Weights of a small segmentation model.
Data: 48750 training examples, 31.5 epochs.
Rows from block 7 of the encoder of a small segmentation model, named by matrix and row number. Rows with one number belong to one neuron. Each number is 500 + 40 x the weight over its row's rms, rounded and kept within 0 to 999. All counts start at 0. Numbers have three digits each. After the name is the row's rms in percent of the matrix's.
After each neuron's rows are labels from the 100 images, of 14976, where the neuron reaches its highest value: "lies over" is the class under the peak. Only what is clearly more common there than usual is listed. The data: rendered scenes of coloured solids on a plain floor.
# fc1: MLP up (encoder.blocks.7.mlp.fc1.weight, 1024x256), inputs 128-255
# fc2: MLP down (encoder.blocks.7.mlp.fc2.weight, 256x1024, transposed), outputs 128-255

fc1.669 100:511510480478479492514479507536531490545509487493552426500432514570514592479506558507476542521434494518432467528577492489485490512477498412490521462527552555510528515458554508470474507489499475510486493438577499476551562382431415451460576500470438462557535492485473477485455554537511497523423472481522553456478520513605518498550471537482465411420435497466477555475537506487539489481488
fc2.669 105:533454447496452508512557415476504502532541526496515446550466460546482471488519479485546440442509485487501599541543592499446475521446528466478532556534544487517479472458569461504544531527462600478519497431535512503467504426608530521476510468507453480487494511522466531551513454465517490516533566491444453499536505474442593542499452504521536449446492502531498455533484491428469614530532
lies over: spring

fc1.145 105:501487519580513510516483433493564519481507467533501440490509545553526522525486495607468534482519525519457455547574501512451513556449524522516480495538570525493543534507534504514469495514528495457445547396540558381529542499428483571454555547541421458496498449488450503462493514480505472464487498522497543491505534484458512565497435551532556404404483462485509517433503503524467519434448
fc2.145 112:512524518585527534470456546532520497521459467529527483494538579444551496498516484488394529498503584522496512512565542409470526488500495517541459529445479494503495553491475501538504523477529458540497474484468537526534474506545470416495538513532465572467525502462553463466503505502479545487479453485527461533498481495491466550525501466473434474497579434495413527537543441509531446529451
lies over: dome

fc1.362 119:492458534503504545470492531420519466535503424536538481508506494510457522467512451582468496580490448464404478486578572449469572579495490528530483594496486447516597476431486436512499571474563472434417447511554581494512556461506477474426568461548451519460517527496490484451466542503450566487480486495440489549510459500514510489471506468481480503497529476425424498499552394538498515463411
fc2.362 122:532512456492462501476527535507501549480477553481428550508498448511489463535553558438479466463545498497531456614467472557480462503506497457442515450509454493481533471504500524490497495482503547532561510399597475524493610535489517530544467474440523471495460538513502494526516489562551473467504494492527504467468489422521497493481493500425496381373439456471546483508496587461474449483463
lies over: dome; sphere

fc1.621 116:540538484503509530516489549506484494525548510466460584469472504518528504512513517493501496518547517494510464539531509503456503492439501471472456458550520429505508536519496489482518526486494500526497518500522523516506531503423475497483507573448411435462494488498532510498514609650548541496527485482566482458465444505458492434538500445405498459467506495504430498542580479477571492567485
fc2.621 121:511501449474511560538482589455443506543459562484483500570496508442552450637446563562458487535492518449517424483460527517459444499548553503543535465438521488441493525580490498513446484515487536566554607518499522483536518530495449524491520512484439521504444464477457519496535544560536500483505456570583474487444490477474498508465546463453505505511479462528396490557516491474510458560483
lies over: jack

fc1.541 104:491529488423482526521514503539454490562502467468540474476419482591499560518473545494486517544440476538423487520532489462498475479517495407478566457546493491471521506532492461417505567498484498542485444478556505499539556498533424431458554478540386474541524514497508522497454589526533502577413535543505544502474511525539469470572525498458487446460434491497465454547473511548501454515527
fc2.541 113:523477471510457540548518421537472510500468530487541498559468451489474476512482529487521520443506498489498548538466523535404471432528501487456501544526483559520537524460559470503517475537439572460544491443539420492445529473512582504478475457474516489483442565477490558476474463494509513557524525497481501512456554523493465544522413532497552441447439442521522439494467503437407539559564
lies over: spring

fc1.151 093:578479429488474487456514464501510455622545469505536471497492476504506529513564458464519539526539491442512441503539537543486567500511435497490513455480458492545520530424489533489431512499494427476487505491544507524461519427534440529514485478431498517499545563472544553486484496493478567507431461433422520521504450470574585484587427470534486486471504489417477458541577448497537535543460
fc2.151 102:531502504381496518497547478381482541469447504417536503494465415539505490496532469519522539560536521508475523452512503516569479554532510525537538512506553577442508428525468455492528501479483488483492484551502535414472502530542476508438458491556515535536469487485530511498506492489559518428466441523512540482445530459487548447451503534513571549543457542468531444448500468605475498494451
lies over: tube

fc1.694 105:546477497475497506510469510524527515542506510491576492484469444500513556490503540537468561523525511533489531520536521584507504489507470465485498461493525522490493555393478508524479485447487450462541486476520497528537504479471461571486533442427495461527504468478494445446486502537503524421417364422509457484513520480661525488549434503516505462462482470418504520457568510497517504432467
fc2.694 120:569483419487435497489547450434539541558553480495458415513479487544574516492538506476471552475512549459480532456571561460520460556502476434558546483493512494504490452489471508461491574470482481531485492524480546477518479470572445500528505467526487518529520468506471549505542501429498520505494501508480467562508469446507576499469495511535512544540536509455502442563454502477496527533472
lies over: tube

fc1.718 109:455425470467520517531531481383528502483487513604430562534480440536459485472523492543575600515469452426481508468508497475527503529446497476544549431462529581504504478458571451507441460460504484519516549512483487471505484480538519545493486434527504491549541514579489506445517446540426456467423464412509453409513551482509508511497431556517459524526474521442506505502512471512539527494454
fc2.718 109:492517515514524541490537518573452563518406435524539520469505526512445486555563512467542498553480518559538487483527500482488407468529590475522463453504513538475548514492580518493447493485459484504533574517518474511537540521499508491445543508534465551455567485434449504467475491576531541512431537547480540438478562556542487505500456454501518513524462494484489543500515566518456466454544
lies over: disc

fc1.206 103:486507487458413524539513502529526500539471514498497483555445515605507471485568551506483480541425488494482495487490498469438467522529459441534465494540434492508518481548549505519434485459503566521506495500516491449514529399479503499450511506482491475524514485523528559484425546519497495510485492506489482437413548509522537516559517538467483485501374480447481480466471462465491434460470
fc2.206 113:500596480514567477499470480503481550528567495450517501464457490521523533581477544475452504458442570475495500558495491539513507496511439492479580447526493533549494526527425476480506499523431483520561519462529438527499531543513480495531507481516440488541474517488474578492484586516529495515447515478529591501558465499507539498475531526448465440462498496497537477529475475472546489539480
lies over: cube frame; spring

fc1.740 099:471458508494500489515462514509596562493507500519576452476531452471471396489612543585540496487495440488505487525467520539479485484492448501487403534490462452586514417508526476558498467478479558399527515449562474551483541434520533508531555467514542419535491510552469520340437442504535479493527454492487491479562499487537468497489513520505468465457479523473439545441492461508565512505531
fc2.740 113:542478576507488521446499529529489588427466467526525525427555495495409433478588501489552490541533466545541556523457519450496429523507501479461425538526462475499472525500516499535521586428538523470489501504552550540512530481575536492527499446544535592457493468520538419451524441553518545500508498464451498520525473514509485451446508467525482490463518486407504490484553491565491492427502
lies over: dome

fc1.749 092:549370514558443498476456510504518477445498506580516515508489535508516478533532511549440475480512494495412498558482530567452490544525485502484492518506495518436576530580463485482517514506524486496450464409622548498475591532535447544518435466573495564490491432480536536486512464471593488511451484554465496547500457440540512563533523474503543393355480445500599440444463488507483456534556
fc2.749 091:464429468568520509510471473488490484552513482579587469527481580503506468496504475512497475422513499460536563526567598505456518508472516538521546574495522474515455532516529497498534481547447509455507485413470507528499440506607469529463502466530433495490533526516527515476507467478480468473503550500449510525591484444460471606445533547581502447447533475552457517561510453496559551554437
lies over: chain link

fc1.134 092:521503438521494535525550536517438471458588538499433531497497510510503509472520503466517466487612485503479508488487533525510441523433506485517493493498534488459492568494504534444477497439533405538490446522482514551516490564491452487493463547561434465444538459519620478508507463601471481510528473549479466472459527481468647484576487409486495493506532472531532523449611520464554479585472
fc2.134 101:468521474466483459554512491534557461507521490494384522559533484516540470506500549513539509525426457476567483490475511510497492413492442496498524394508457447507515521554490499495419441520464503553500564513496484529530512539534471599541530410422521452509536481575525504544485473513433469501531554505538486419500547521506455461470455582470497504512520432490517498540490503436554425512486
lies over: jack

fc1.196 099:515379548454523542565496467461487383602481521573457510539505448520509515531483467483532458512428456437484446494500503488488561526498512602500469541509515486474546447455518457471485450533538543515454478477549507429489540380547474469471517451419493526494518484531561499516525490500481482528510471483474500463467526445474535518541483509554429497475497487505446494584545427501508514539447
fc2.196 111:521502500392521461498453501423494476490520552416459528559429416494509504500527455492525406497508473445485456532462508576550514555518485544462563556486507433473506460526462504447527470558453515466508493474548451537477539512580482470506434460472524463503479446509588516552475513485557510467569478543490482492512457435476578442535571503513492475466494554522555485458548515444501538525491
lies over: chain link

fc1.133 093:538503532483401528528480534530626487524470523482520523556504506552515482476519520507477444523517497433488509446490491566456552518535496475560424556495398494488485570502537494510437509523525548443432436542473499506512475459470528501475443478468568442478491560500492530453422493491496535460559505547471471525412536478522501500466498523494539520528432469440459509452496461427457462464527
fc2.133 089:461562449540476470572384568568558463487511566461460507613484520561567470536545552483452491464468521456533479535430499525481464424513531494484466529507440473459512542528485519456453477473431542505469541476522519547533543515478532517487450584512495457492452579466524509551482545516474483539538484546589496500485528529498464527584444547451510446469499478509539504446481479432496446519480
lies over: cube frame; torus

fc1.29 095:502530518512524527488488492487455522492471471479476542460463501574481581536482489510513500509466517536504390525557505436517503467482502565497508490596544432451532460462495491425491480448467443481479535485529494467535534527504488575448585560504485513396554517470538441524519508546560519523494511521356507436516510512482592457529438483512496460476503497496609528470600521486494458440529
fc2.29 099:434488560490529460469413554470586452475521444560546428482513476481524472426520493518465567505512487474477520552542516434534535546515445487483419519435466499528506546545463470508505510472550415494433520444510540530497516516496463476514501395621478524579531548579478508431462533474443476450485448482575480505521454504548418507392468521474464439452544500513437561465471460549543487495468
lies over: dome; bowl

fc1.635 104:518497495506498629523507567517436532467479528491518469409540512462516543499479567523452527490601517443494472559452461468499467480543506483463416522524459525460536518494463532470478502466547450542428463426586487461498582518419511511501483494515509513481474471517500447414521502576491481524563464479463526501377519494535500497526508507481479409411461392494419508474533530536474410503499
fc2.635 110:457486466558503506495429538542530471517542511529456454525504540492530515544406528579409570453526514442489498525462509527461490438532442513487576448451448472508439595533443510486489472488474471544522558466471492536467475583430486575514506497484529438503455498533446517433495520490429449509525520505535479545520469508501437534484476551410453459461529430540522472508468482448564459538468
lies over: jack

fc1.23 102:493481561535542544473472516484485520459469516516468504447509486518450491577536463504486469493517502556458487539533518475496452546479533570485502515520556487466589447430519458514542465434523491499503526431651501481509637553540512528448549561566507526420488475473513464505513485546551480473481457515387473457516523489451540530485462454499440428399533496507518524453529502541488506478539
fc2.23 109:497432510534529487490512493494542528467486487551520411505537530490553512480466527506463590459454528468537513573551505422486569485489438519492499468502471458543464556544469520573458472473498440538521492406494494420514472484480454523540516468534537500510515444511449494481565457470460438465501493521541433502489495462477416545482468555511480417413483432503425499549488456530570456483427
lies over: dome

fc1.207 103:533520451509449496523589471501541518512477495486539482488525515539480446429595511477564456498502499526518512487578543576481472501437505483496480574567498503522497447482580475499479495481472524468501447538479504488486485417531509545483490555435484492483594508479509458446484450563554531457473537473472599451484527482508531469511444546556534537533407503484560533471515507486539495500500
fc2.207 103:445454548513553567506503514555464474511501463586570510487547554538414525506484495537535479533490438559472525498547488464482497467488551512525521557502512440507525550477529507526504530532545476469476484477521518538542534489580491543466547450571391500497523541567412450531478504491510447515462552468484495502547515544483463546519496512507527494488490488495481541467490511537495504451550
lies over: disc

fc1.416 107:518470554552499553535476523406464496493514477571430573494523528494502475523469560570441467494469523444494513505444478468475534608463474490544485477484457533505516425429482483502450475476619515535404554484508487489475516475563531602519546460530450563521484450530489501539525517499483493423523450408467497484508480461560558533447485478445479483477477425466411504522473494489515415452433
fc2.416 106:469531470521482452511548441523437516495591422504436548456513461454450507483482512451526485515561478521523482529468474503486511462470463457444525430546490415549491494519510537435477539532481559494517564483522506553490511511463478524563520506474506490476503470521558484565507536478447513560591506432502536530567443571498490475533534480470483482479586525515495444573491609511513549490534
lies over: tube

fc1.32 100:463447469547516514531539464481514564466499525581465532518505480584448518494513539497583552483451473481519543508561548494502520515382490496517494472609532514501525458426582434516482467391449476502501554484503513456542506490505507501489524548566422442508543531549625449479518428589480461488458507466465561417532554464478523525539452523546527498490458510423598523493563495506534505463461
fc2.32 106:504459527499551550482532508517514492545448470554572501523564540506500410475520459447538476493464500500536487484545553489480515488441563520555479528465508500493596489444551461524482479529510485513502473497554528505515578429620539517486536436491475539513561581511425499510539432520513481428440508482487475420527524456492521525462471539531494514501466473445460578511501483495526496471419
lies over: disc

fc1.527 074:498475525482464530469519551426518451535557449515533485466521476552478532459515476603488501598487426518450493475540574477444520570467471486518423582515466459498542446439480431499482573438546497482480443519519590523499529463471478515444558482509453492465537492513540483487459521533459558479506435483484468514490453500535534456531515419464507509501516470448473492520539390540532491495479
fc2.527 087:539472446424495504482567497381496557490480546432496549516455426486488501507555507460499503490540521446479455509497499504553519587517500481521466460485528538467586381489491486490515514467489497515515499470580503444496582498523505467540469466492517522529489526496522532529537484508536497450515419493432514498492512387525595480401560498510516476468458519457511488516504545524453489473459
lies over: sphere; dome

fc1.71 096:472521474513516545542470508441447482487529552498598552521482484495510516554482445568495484513569491415492508494490482463502502504493483570519434562504508542463510507489452498459453486487473431496379384503505529467454507499491534508436454542502396485518499511521602497389518525536519491544416501445438611494486518493527479504489550543505506481504475507497496502449523451563479463533431
fc2.71 120:470538448548533569599451465521439469510563575531519571589455515506527488561467548515465486453488525455484545482432488533476511440520484532532539499538515539484556512523459507485493461510465579488447435514507462502479539513538536522463450474474446440547411524531555534511503559511511431574489548496473550549515546521489465552480503604483538512530464460528474435496471465506491463573526
lies over: spring

fc1.717 115:534479505538464520436497561485502520501500512505533544512538495452412495438519454546460518542539482482457531491473498504469539526520474473514518539449404441564517520416498489558490609467587513428506471515509508548492509487492534497508521440503525545451467592472474511476460467502437582415499467465446444576498445486537505497453500475465481501501519464436512476455464388480449489476486
fc2.717 105:518434520483512543472478569449463490495446519492534494516509465454499500504527483483483524512505481532464490608473450554548470595520541516467482545412480520446467451439464569487461512497530446478540423422560504499535543532547477506482451467476516580450506464491514412473491442511513512458421391533527472515473495441560519493454496507532496404391513481464533494444503541528484461480477
lies over: dome

fc1.187 117:502542516490470579493508540505505519506526506452480510470524507529531549535512558526487533506589522532522484545526481434499485457479478458460407559564457484454517429468453522457527564441499436534504450482543515556447552538477511503486461550508445471492489449525544412483500556600563520509550463480553485476417449504509475433527465423430524440447455456505473494494559546554503449532524
fc2.187 112:489524495489478505515430539461514535482498541455476476539487456455496467588428583619453523509480512507497478497416496547442437491556442507483507477483459527518455521529453525559517470468490522511617601520489445533463493583448499512516500522496517451489404390500501508429449520532532513503512444562582491512457490517534481463439513475428510500497479476561486467456475517483489457539533
lies over: jack

fc1.471 083:497476469510511540538522515493402467501503523546552511413464473444482512494606486502518553531617446503470506520510519458496438515434521517508401527500567478501527489418528554456491516408502440486476464480529512496518535479509483481410577508529414512524538481524488462479504534591519489456494365397528480485479508510511468508593442508504484479477504494494409498527603513535547524565477
fc2.471 101:488487486438455469470522473375541515531560485457494463485452404536488500477558475482512518516524479422523480452521522489549523612502459477524480491501510519525488400513484504481497524496482517501463541540517542473457502458544487469523476491515537493560518459521562528486536502466476511469540409462451514519540451430511564460434572500541457538528527573483487480526499489525531567477426
lies over: bowl

fc1.293 107:546423561512492572523510488509470514566457457554506479396497511531515454467493509481458543474521514507517494544505491555508461539521470514490479580487428482477529490513483504453518483546557449476467433420545486511525540489494497545507516429424507528491525473518497415430509471493528477440514448383509512507515491410582479549454505506559455424425466428469414511532505498469525471446433
fc2.293 094:510504515466496493603466511499488429538458537462413482569463472507552542471512511503458536509474533474543508495419455563509440495515521514510498499419483478520426534424517590510431417513503470478544524503439431490554428518468516473482490490416571444513499446487473454541486510521392496407530384495592460500475561518558477511467459568517441504516507519527497498519526504460506520474496
lies over: jack

fc1.480 097:513497532539506499506503528552436484485558460516504607403517480452428475401522489444503510489484477546510494505452480488494515493436460491502379458492436445598517518394502525503493505452547497448466471477527445567487529471488546436524566469505537478501511572530552475475457491530483531535547480367456478488509461495566517482603482486487422479467518514464429521491504500489543463522530
fc2.480 116:525475587476513489396482530482555540442514404512523474423525467469456477410557421486515509549537471538472525521593528430528529545460491477496422536496486424538499485492494482508551603497516436451460469496533601524501519455527495490517533437560499563465517525534524433445514468490490548471496458454516480527546415497507521461463505440511459489466574536450470540464544479519524527455464
lies over: sphere; dome

fc1.437 100:492458492580525523435487482465457558499552505549469491445531496473455497550497513574500559478532503471505504523517526478497498524406480549487543486530532506485553440395484458487520489389503446530504576457565488543506549516552524535518581472549462526459499471512551441470538419506482481500537437387429466491561475463496540510519474406526439477443556482492521508499592501482593539498483
fc2.437 106:498468536560464486431512492575527495474505429568598401496569565469471486446514475426518529527532442554525515505572537435465523417467471481475510543499463441564461555513524521522480554535505482502487515495477564513505461448523463517495499454506542555467528541543544434519495458500483523507486512455546466523490443534487388487502441553460507488474532425486438466524508463530541507501490
lies over: bowl; dome

fc1.231 100:517534534536537517491487489469480530508500439474449480530464546604522582538485503547452488495471527464491423521537495411496533493499473571496529523558487413487517474515448496431488510516471464499462514485521510441530523525466485576469527550521471465432507516478504497485511572499494528536517531556455502508518490507460574479504483478453488451477520471508581501496583502458490455438429
fc2.231 098:451532595481549505456416553522543456470504426522543500472489489494496516408574463488445548557486488532437507540545509404544560523525475499495467530474467474526493514519447477467569549496541447477445462482518541562511523488522473403491512423573490537543512529555544467476454587492464523516478434414553479535530414541548424487507545488438416467477567508481443516517529439584543500469529
lies over: dome; bowl

fc1.646 104:579494460466463480490521509507532522564531479479476471499530465486496481455545525536457528550479505516464493499515526587510489496536380494486531460467429446531523523502461503550434532490512467494547483504539494543503529533529434566529519462485517496463503488473479551422395496484492571395459481530444445539482501467561656441564507457517470490491501436480585485437495426454529453477491
fc2.646 123:558507472442500505536585436433478527515508503442420464532458424558529550539556514429479536501493541504458496488499458539578414580491498482519545441501518527465536404506479527464472541530526463509545476520507496441499516534533474519520457489481515528490470428488508510546541524471487524471487412541493516537499525429475599477472514486574484525520500532460536414530462536524457517479488
lies over: tube

fc1.368 090:520490544480507502507548476505533477565475400519458421491502483488501462470522496471471492511452502596460523476523538429503476547497442530517495544499481530568519481493482495487513503464530546491567501522496500494521509511587437457502616489531490540487542543502467481536424550496489499408444439519538506484517502483536534498477441472476485510518524463516426494534480490498561494441486
fc2.368 106:468523501452542518545413467544528470483537554533548488537474455521513565563521521547489512507505505514447541471473472518438491432516498545490487523529525549477557549518457499523530458498455571483530505516496447474470517533514491448419493441531472465542417491548457545487447575493546455465517436501562501499470533556464429520505433547407507529534467435550482419440480463536486535545556
lies over: spring

fc1.576 100:442528451520475535539499506521587540488517546473520455569495543539527457502550563456512483489546500435542510481489520561499524535496497503515426526550471516493495574557497497511422469475438528518527526526478484526475487521424522480476445581561524403509525553498509512448499480530471470413607483567541513468494542473453461496450525555481518514534443487544526545486489514467521504479467
fc2.576 097:478482511433420523540445495568525471531507487513487542553508470558538546544545530494525546540487466471491498512533471475520540451541489464493533496508453457394525499525483472434451527542486465538413518490527543525546537498599452580508450400495469545586479502576468505591529519456516454474514495426567499471506523511523466494496465546506529498497472463408490443457428535512464463504529
lies over: cube frame

fc1.425 096:552397389520428479531477495504537433550523522515538504578466476468504514484519513518493504490481455457446535534547583530461561483536457537475484609526462438464576475485495503483509502468465559471459449442629482507496578511537445481509484446486481492478519487451531507494465468467502523512523502544454466529456498458548518514617506512549537438412529468514546433476471478458463484581539
fc2.425 085:558456493569476519492409509489500555496502447505511545454479564441534401499500507506460552432573541499500524560532577523444481531491532460498492470475483434493434530513525495452544567482488512483498550415519539565498486537547524526529501513502487515457493505450520470415528476492531522543492509475511430563556436434506495553517475436552490416418558489489450478546493527466516512559441
lies over: torus

fc1.697 099:488524470489461542502456563539588524483556525491509556548462504548518563545552550528455432541520497458452515492515490471488506512508478469523440457529482489441518487547447458441458530430477583547438523514518525563485531537453496530462484526546486453522489562549523537467470583552572482485539508504519470489486495476488539456495513464393515484497474468468527466444463513450499442505529
fc2.697 094:476497473513569482528473490506496491536571531526421488537510456536493444534508506452514467436500490387575544483433534519556513510511443594523500509496446446527422558490437489472493448529489488479490516519438440545466430527504534504570462511526500455517478565542569580477566481466462445510537514513504479503592512464504504503533428516553449517520539552517548522523520475413530537528432
lies over: cube frame

fc1.394 103:482528560424522507512527504490498477498467455477442490551454453581502531506487481520490532529444506553467524512538503436506541466476470551495507546556502476493573401466460403466533459479463516542528482486579476428476595518551501478454553567509484470485499505533513514539476583522472483488500478546507510401474519516464548455504519465431489465463493499517454465526471462526545467476515
fc2.394 117:469563528439544492541488508540489475452505513463509486489496464472543485464469500525508516531478491542442492552485464524454513449473494485409493533513524489549559547472487464485533479509481495483543461482513457496497516481462528469449544484548463434523468493527443536434418571531507509512510464529603498458424521585503438467514456548431504475478476453590498493459470500495499501533546
lies over: spring

fc1.744 087:502513433497510485449531519579530443588565461485498454503543511472529611481495501460454438519489494502473440520582516547545578522527443498477584472497471483496521502515415516474421541515525495526484465480540504549545537525487367489504520485450496502471544552498523488541407542480452502485497515525472512534496480476503634459666512474500472479470536437471534520496519466443525443514530
fc2.744 088:527492420490464541501613478424492588422527534461480500509521463484479454436598496435545479486575454501513504521495522478520445555486470452498506510506472456493555390481523550524500578437505535487538447487567503508528560541468565476533467498490535467449454548531565451512507459520462501505549462530458480530496517436463574476482571480532546495483501508489504464523523503492436510482511
lies over: tube

fc1.177 110:497456455522456527511524525417441485494482533495527509574492488449427449511543432561533435504537454497457485518451513560440457503516523497495555596467502544532552508460558521549488531518512550385530442469559516486466569471579511500436449515492503543407469496451494536476429459506447556494452516554431545561455501526465531541491506494479547467462464505508541494467531457545462560526493
fc2.177 119:506436490429492494528561449472424523543411498482593514524427430513462496550533453446550457510494501523516500522528518512535462514565571564507524564532545476429532437483548515445487442531426520436526494465534456454541518493556525485431522456463499548457557490441533477522535460484571504525464478510404468467520551491528488516511540544572547480478467561488547467515468566512432540434509
lies over: disc

fc1.218 092:506413545453459526492459565473467505445466518525497516455460479523501478472523555573494542503452449523462453540481530492435455484497524440479500480508531487472559434531568451465550488475494509516529526440646520546539632424543468523498514451506538494504492434517514482471495499545576475546515463469509438483485470516538528534587512455459452430409454503505523511488546498476567504528563
fc2.218 100:510419491514515490519547454509507554556538516575540471500541524479437513510474495491539497486492465499546593554491487420488537508510471536463498534505465469554455540450506544574468504501535560451511491429495453509492470474597557518546539386502461494501486516557456496507517471456433471479500570436459492516552512478506490527499499570588487456447521475472452484494453483497453541456468
lies over: torus

fc1.407 110:530497513445509465468530508512474528479474487476514439445528425495453574509463509519549501565420465518492494560497479543516489499525416516438563480509422497568536527498469503551442481531514463508516518450619461426517576471488487517504559525491531564461498468487467543483465484510471527501429542513404519448468499527521559430563535506505484427416469493461521463502452406505501470466537
fc2.407 116:504521484483437457480440513501469510497422477456492474470487527507525537565464522599477530549454542507489453503514539527423452454611513500481560441508512527458435563559486455497467466487407466486512596515496503475542479526434404546452554527501519555484501395414455570475464511492547577519441531543556506490441522558559447467501526496440537484497472466468573461488498503482485461546458
lies over: jack

fc1.638 102:531534517438533473472540484512519468510491440463462509542512435504488538459523463452524465519477505542489509508532524462524548500495437585476497544560472430539508437407437469482527462483483519497543538522508459508466515531522491485506568544479496515443532579472527508575464537496487552453510465523503493426500506516509558409596440453476527487505530514516554495526506504477528479489546
fc2.638 105:442524565452544518524484510529498405520510468559528475526484498555495539466483461516488511522467482501427524480539471434470529488500529496516520553490510483521525564503508447475546516570536474470463460527490514497499510476517509485436542394566412471566482551595435546519452604481454472516485495491576482499498510544467429532504458566452469533536492476535420498487464448513488535504537
lies over: spring

fc1.5 091:549426465478441491514494491475543480498480518538516476524465481499517498488547465489504466529532475511468513506553607475454464534503492496499458522502541477468542543501513527511482495443474495462471515479527594443535518443502432513439512493467474519518519416481525467516529490526524509450421455452530459470447516483566462504521474541538581480482508473452449453537519478508481515480443
fc2.5 100:544487433499456496472575479433471588557534460469504500451462469470468543511503540461456594471498534490533514501568533484502512555543436445524539483532461465497526413486461542505529596419516499515554532488553483518510549542456479422575514490499476539491461470490526474516543498465477528511485440458501492559521429434545556488495576453512493491487550524433504438578468529530449481503494
lies over: tube

fc1.705 101:518504474502471523542512495470462454541479514473460428575531521478530554550516484525490486519515513461506442465532547523461525476527508563528498633528495444461515553468495539521368471552471454515455477519503500441503504463476497502443469553471481488433516412454515484545488501516415569487558454549498566488378521499481522494553539513512485510515514449496453495520599463508473485533467
fc2.705 099:465504448469557463520514528453501507435571571477454495557506438437480479548481516506511392497517445417499464460377496515483514506504502584513521495485530481517558480583480510577442462516469611481483603512535497461479553546475512503505492476544504442514423526557462573562503525483465465487597526560495528508491490482407527499465543522442525520517529512563510478475515447456463511527494
lies over: chain link

fc1.567 098:472510483468533493532479543496473414535515505479449501537497445445517517558496459478517405558479464497479373542486490489511504508490497527463506496462520484475571457486471551469413459504486560490517495439663467546528628507544470486483556559441532507478530494478528485535456550532480514507514426515477460452487493520505524429560495488490468421394550499538418489541497509443503495501508
fc2.567 117:533524543441518466501515485489535552393490507429570535494499376493447474430549504510551543500501470531488593578491492473468539493455484487416446505549491478542559441450515479592533503419484527480531448459554460493484557471491600470521483481527513454484461517497483489476482477559486496506501490484439507467503520525491515456488509505464519442438479527493523491439502457564490520446561
lies over: chain link

fc1.137 113:529520526430510482488503488479479512536499421463549523413497417468497473498508447538556472571506500514511494563496514481502532513510468512447531485462500457542531457451482487528454478510492536492493524456592483530477572494569525623488589527467474508498521539475469544470478548535523583434422515420479495419514470523556536424483475496467522404413508533462496463507507430486528510481459
fc2.137 115:458442496481446536542459538490482478505449537535551560550516498482507439479440472519503478561515477494524506527454504510470506478548543462487492464387500513462454566480524508531402465473523526486461539470492541511506479499519560555453511460523492522538489528502521523500504479512470495443437515469475433467462535537572448534445484548476561461467480482458477496453397469514425474448491
lies over: jack

fc1.420 105:505483446438506474553509438529500515505505522477546483521489395556507553520500518536562520516460487541472518529535516482510469473492453540460509499592523425474532466411483471516485483485466490447507475459610472433545555474512478479491612508452390459520483490497504489510503500497538494534454509501482503458492553514529487452626473523572590428424468475462463426502502464523479498510542
fc2.420 109:574508509501431530467521464515441567469483492457559503477488462462452550519485539507485583533524506553480508525528468529423449454520496419464538515508463542509515517467511547524498596494466521480586476490571481498500550491466524490484439466488526562433421433440481434455458482525538579546467482481517508572419486532516470464486481465445533464462481443472557409487487531526410492500588
lies over: spring

fc1.612 094:544415508539487517488492493443495520490474510530537527532543483426501483451444518504489509491520503493492520547514508548462626534496498524462480524535493495485557490452543495512529465472536523531425602447596503478511570478537524530514530496524515500414486493460570440484520450487513495468572461444352439470464509469514532533529492508545536428400540465533432507480459511478478498470516
fc2.612 100:532479448573516500471558467517452513523523432524505501411521556429514491475413456450461555473524519503479522561555529509476516475470474471480630466429475472571528523529525505484506566549523498463519515421544510529531526529502472519494513471493536508418487492491445477505442514480476500518499520472486440562513442443417505546530466515498498431424558427509416436582462471476509509528438
lies over: tube